config.yaml
encoder_widths: [64, 128, 256]
text_encoder_layers: 6
text_encoder_norm: "layernorm"
text_encoder_bias: "none"
text_encoder_qk_norm: false
text_encoder_parallel_block: false
residual_init: "none"
momentum: 0.95
nesterov: false
batch_size: 128
epochs: 60.5
final_lr_fraction: 0.05
weight_decay: 0.1
Rows from block 2 of the audio encoder of a small contrastive audio-text model, named by matrix and row number. Rows with one number belong to one channel. Each number is 500 + 40 x the weight over its row's rms, rounded and kept within 0 to 999. All counts start at 0. Numbers have three digits each.
After each channel's rows are labels from the 100 clips, of 14976, where the channel reaches its highest value: "peak in band" is the frequency band that holds the peak. Only what is clearly more common there than usual is listed. The data: short pieces for a synthesised band: melody, chords, bass and drums. In brackets: how many of the 100.
# convs0: first 3x3 conv (encoder.blocks.2.convs.0.weight, 64x64x3x3, each kernel summed), inputs 0-63
# convs1: second 3x3 conv (encoder.blocks.2.convs.1.weight, 64x64x3x3, transposed, each kernel summed), outputs 0-63

convs0.42:485484462430432481478506454458512464483423509476547480525465481457496497462578488549519554506382446524496530464424490509470557479494513515492518473556454505525441435507459439569502473535496516
convs1.42:406481558488511526481454527493470510452531493497477526464503480505474474506500425412463439489532508494536507586543500507499476497510519494471526503461486518508465495458479464351588468491425520
peak in band: 0 to 250 Hz (46)

convs0.57:431500501522462490458503481472465478556490508495458562553446451501451477488493484459441456462474559545459531553500476520519421516534496452525456545554492571497509459455481464462418445441504422
convs1.57:503505445551426466496558543500467415451491513521545466512515509494479490505472493449566483523503499458514523417504478508516526505482501466567463561496589540471487541507396533492493394501483447
peak in band: 0 to 250 Hz (81)

convs0.10:413448492484419509499482477523481446464452500471481461591502493522465490476460492508430462491450522504480506476496470506433506523591481465473508516473489509508503400467486474525544515487509365
convs1.10:439556511451540513536517503480494476461480502566432546459553455503534538446487526489602507392471532501484559461496508553488476503497462489546502554505538470505548454517451543438544451487507559
peak in band: 0 to 250 Hz (61)

convs0.6:527577546517414521535538462507564453448524447492496493437545533531412498509479474463482439477571526488491463481499553495464562478544546494433537483509478488510497461479560508429547523438531490
convs1.6:524493436480446522490489463383439485479458526567545518521478507476487504453597558574502588488484504489500538468507492468496541483523535466592484563495495464556485518507433495494544491478468515
peak in band: 500 to 1000 Hz (56)

convs0.25:547472452465479492488475475479558530500533526496431529514513464425522530540373487516492495446425503471449507421506477439486547466564494489486490466502549488492489443486450507597510523533513553
convs1.25:540531523532521511513515523477493490503513480485478541545536501489555504545483535526542528517458474452514520525548502477541621537461621475500573431461505489491475485533525486447486592591545494
peak in band: 0 to 250 Hz (43)

convs0.9:469505482582464487496525458542510470443525481469481422454540514481484493513558438421495378463495492516467510502556519482459523466530500467374470459492485558514506530462559522528500496479502467
convs1.9:537438415420475517507527570398456506547479572522527475517443512464457489482489529495510603521494485520535501506453505540517518461579487476575494504545498506524493460496482465440514558477524474
peak in band: 0 to 250 Hz (49)

convs0.50:446452471490499527478530466510540520541583577581469484504484495586498502402479512456448461501502487436533496549543460571533504512481447475492484543525552433521449485489475512479429533451508494
convs1.50:484469480533420504495397521563476492490517504482548502442494475478496480428524427516478553537471459446471484468524452450453455456487483505552503490482419451438480522494485411514474517574489549
peak in band: 2000 to 4000 Hz (49)

convs0.30:487487439519524449489529503513505505506584505485515520521460448581455439501476566436521407477482488480539483581465457487453502552471459464533457603457484458550480565531504511520505500517542486
convs1.30:433492570518500485491435523501506506492483462543410499468567504541450465454503456448425518508467500524525555469531513576509496507482537487488478512435579475486530456467483482565412453566522469
peak in band: 1000 to 2000 Hz (48); 500 to 1000 Hz (44)

convs0.4:423542510517451488476482538530509577453545472492469448481468513462499478520566485457460407583469471506513484480537531454441498575500483447445521470516548469516475443476502492496403447491482460
convs1.4:444514489489517473486517472402481502527548534533574473510555526494514507506501499562510582512557499499537525453449497469497508542454531480561498477561479576519525474523508412413586496525455547
peak in band: 0 to 250 Hz (63)

convs0.62:464487555497457510475463487458525514487467460493495456536432511489483515464418562548451451480486438508436505381507465477430469459469536521520461473528507504557531407467488451509504485485568524
convs1.62:490487531446523510526543538547486504554481489536490559492516477473496490472494517584574517496431586534543480583528487462560516557546536449495507529424513512501569385499518525521496525469518471
peak in band: 0 to 250 Hz (48)

convs0.63:504494555403463515489483549541481532484445443479482519455405482561518491476475553477515490396512491488509499533519550399479485478541496492471506407486493527548512517436508483506479500513433556
convs1.63:497587544613520539491445444490600573493495599488469462509506457521548502500502517444502485512532507484513464490485487435543565494498517569482509466520495492539519507472571467549482522450511500
peak in band: 250 to 500 Hz (44)

convs0.61:485479482507430484508459518482563484432498412487478522470521508595444475461485522430485483542517443455540493385482503462456513455504534519504531510537470527531475491516489454438437567507547453
convs1.61:584476418542510454490531492570499551460514576424428461482485474471525441485504581521444509522455518550465505563522545532500500563511487549496495515518518484581477524514532456546541499486475467
peak in band: 0 to 250 Hz (80)

convs0.34:580475466476403450490519470507493456534515561445500543552510462501467427430519492457415459481486514501500505445535502460473554504521537487507486553494473459538461481473527474412451527544553451
convs1.34:461524471519403483536555477488436535484544479478474486487480535444478518597527429504418464480475506411485540469460467438500453492485455450471516503495451544520455574526447488537482462524494485
peak in band: 0 to 250 Hz (37)

convs0.19:510497526534492547472510504514478461506542545443518511511456493440412504512550493511494486526472455517471577495425508516501536463416448483471543459432540520470479419502536509406486505415572484
convs1.19:498532552421441469462531449473538487501512462464543480525575518525513547497480516531452536479535442477495573458478459461443564536471523455555488521517560463487444526494458510450519421568464554
peak in band: 500 to 1000 Hz (49)

convs0.23:499484529497460516484397516490474488395482506440472465506522495550497465475405488504482432535460499508536482460487512478476499475504498492463528478437498487551549460463496460436527536415510385
convs1.23:498553471502549473524483523590508568431464452505457507496445496465563482459460612514528528500513509463512563513562583565494471509462480502526457558568510440533461528470488492520516464522515510
peak in band: 250 to 500 Hz (65)

convs0.15:477470449502446490499484485548540513475556456508496456498501517526455492467530487372520426469534547486549504457507519474507483503510543545536494487508449589491438553463499526607545485419491494
convs1.15:527453483496513547519443512418479487522626463563522499506440511512534510489511533558526572588502525495498435584505477514537489509455478513565542501514450506481566446501468453480474540484509477
peak in band: 0 to 250 Hz (45)

convs0.26:550484485489494465490457455478478484394526514556471461530494470535483524492454487488538566474464476436454513613513407445504462547488539508528447436509511466501539493543452509540475436469478535
convs1.26:465500502455507485479516524487485494535470443528503582505474463496488552468455460478532540479471505531523455499384527521580506483533547452509526503438487513436529464482525466381461554575516547
peak in band: 500 to 1000 Hz (35); 250 to 500 Hz (34)

convs0.32:492470510484459587480490501478489479493518515535534469532521492449510482442464513472527512571446438432517485459501523540458480550519503463506482447463490476519572458444514545367411515472477442
convs1.32:502478510517513455489472552530487517506493484547487496479496473501532432467532408359510407522501532508472487555586491478472501475458510521543516532505494502490463501467525507384475472452462443
peak in band: 0 to 250 Hz (83)

convs0.27:541479563409537549478529527493535496561516487436504598501495530487524495454511457512488457451512532497436507591510498501557504526520498488461511443472391565511527476555480477494512431493459471
convs1.27:488510423527490448462543460475583581455417467516504403469535516487490533547515515537444504505547469410447466446490474454478548527500452557541485485462508478509476523519514522476484509527450551
peak in band: 0 to 250 Hz (58)

convs0.22:525469502478480509480551471554506468538531556438518493566501491465493476477495476423429475555526537513435498388517494489489493515572491497523510558510533453470447408515498447489449537421495453
convs1.22:516493502559475409577484451454547543461468492452502502532533479436526589557496421556412516491525547450516549442485498535445522533494500501514472507525487531465465457550517493472550496541462515
peak in band: 0 to 250 Hz (48)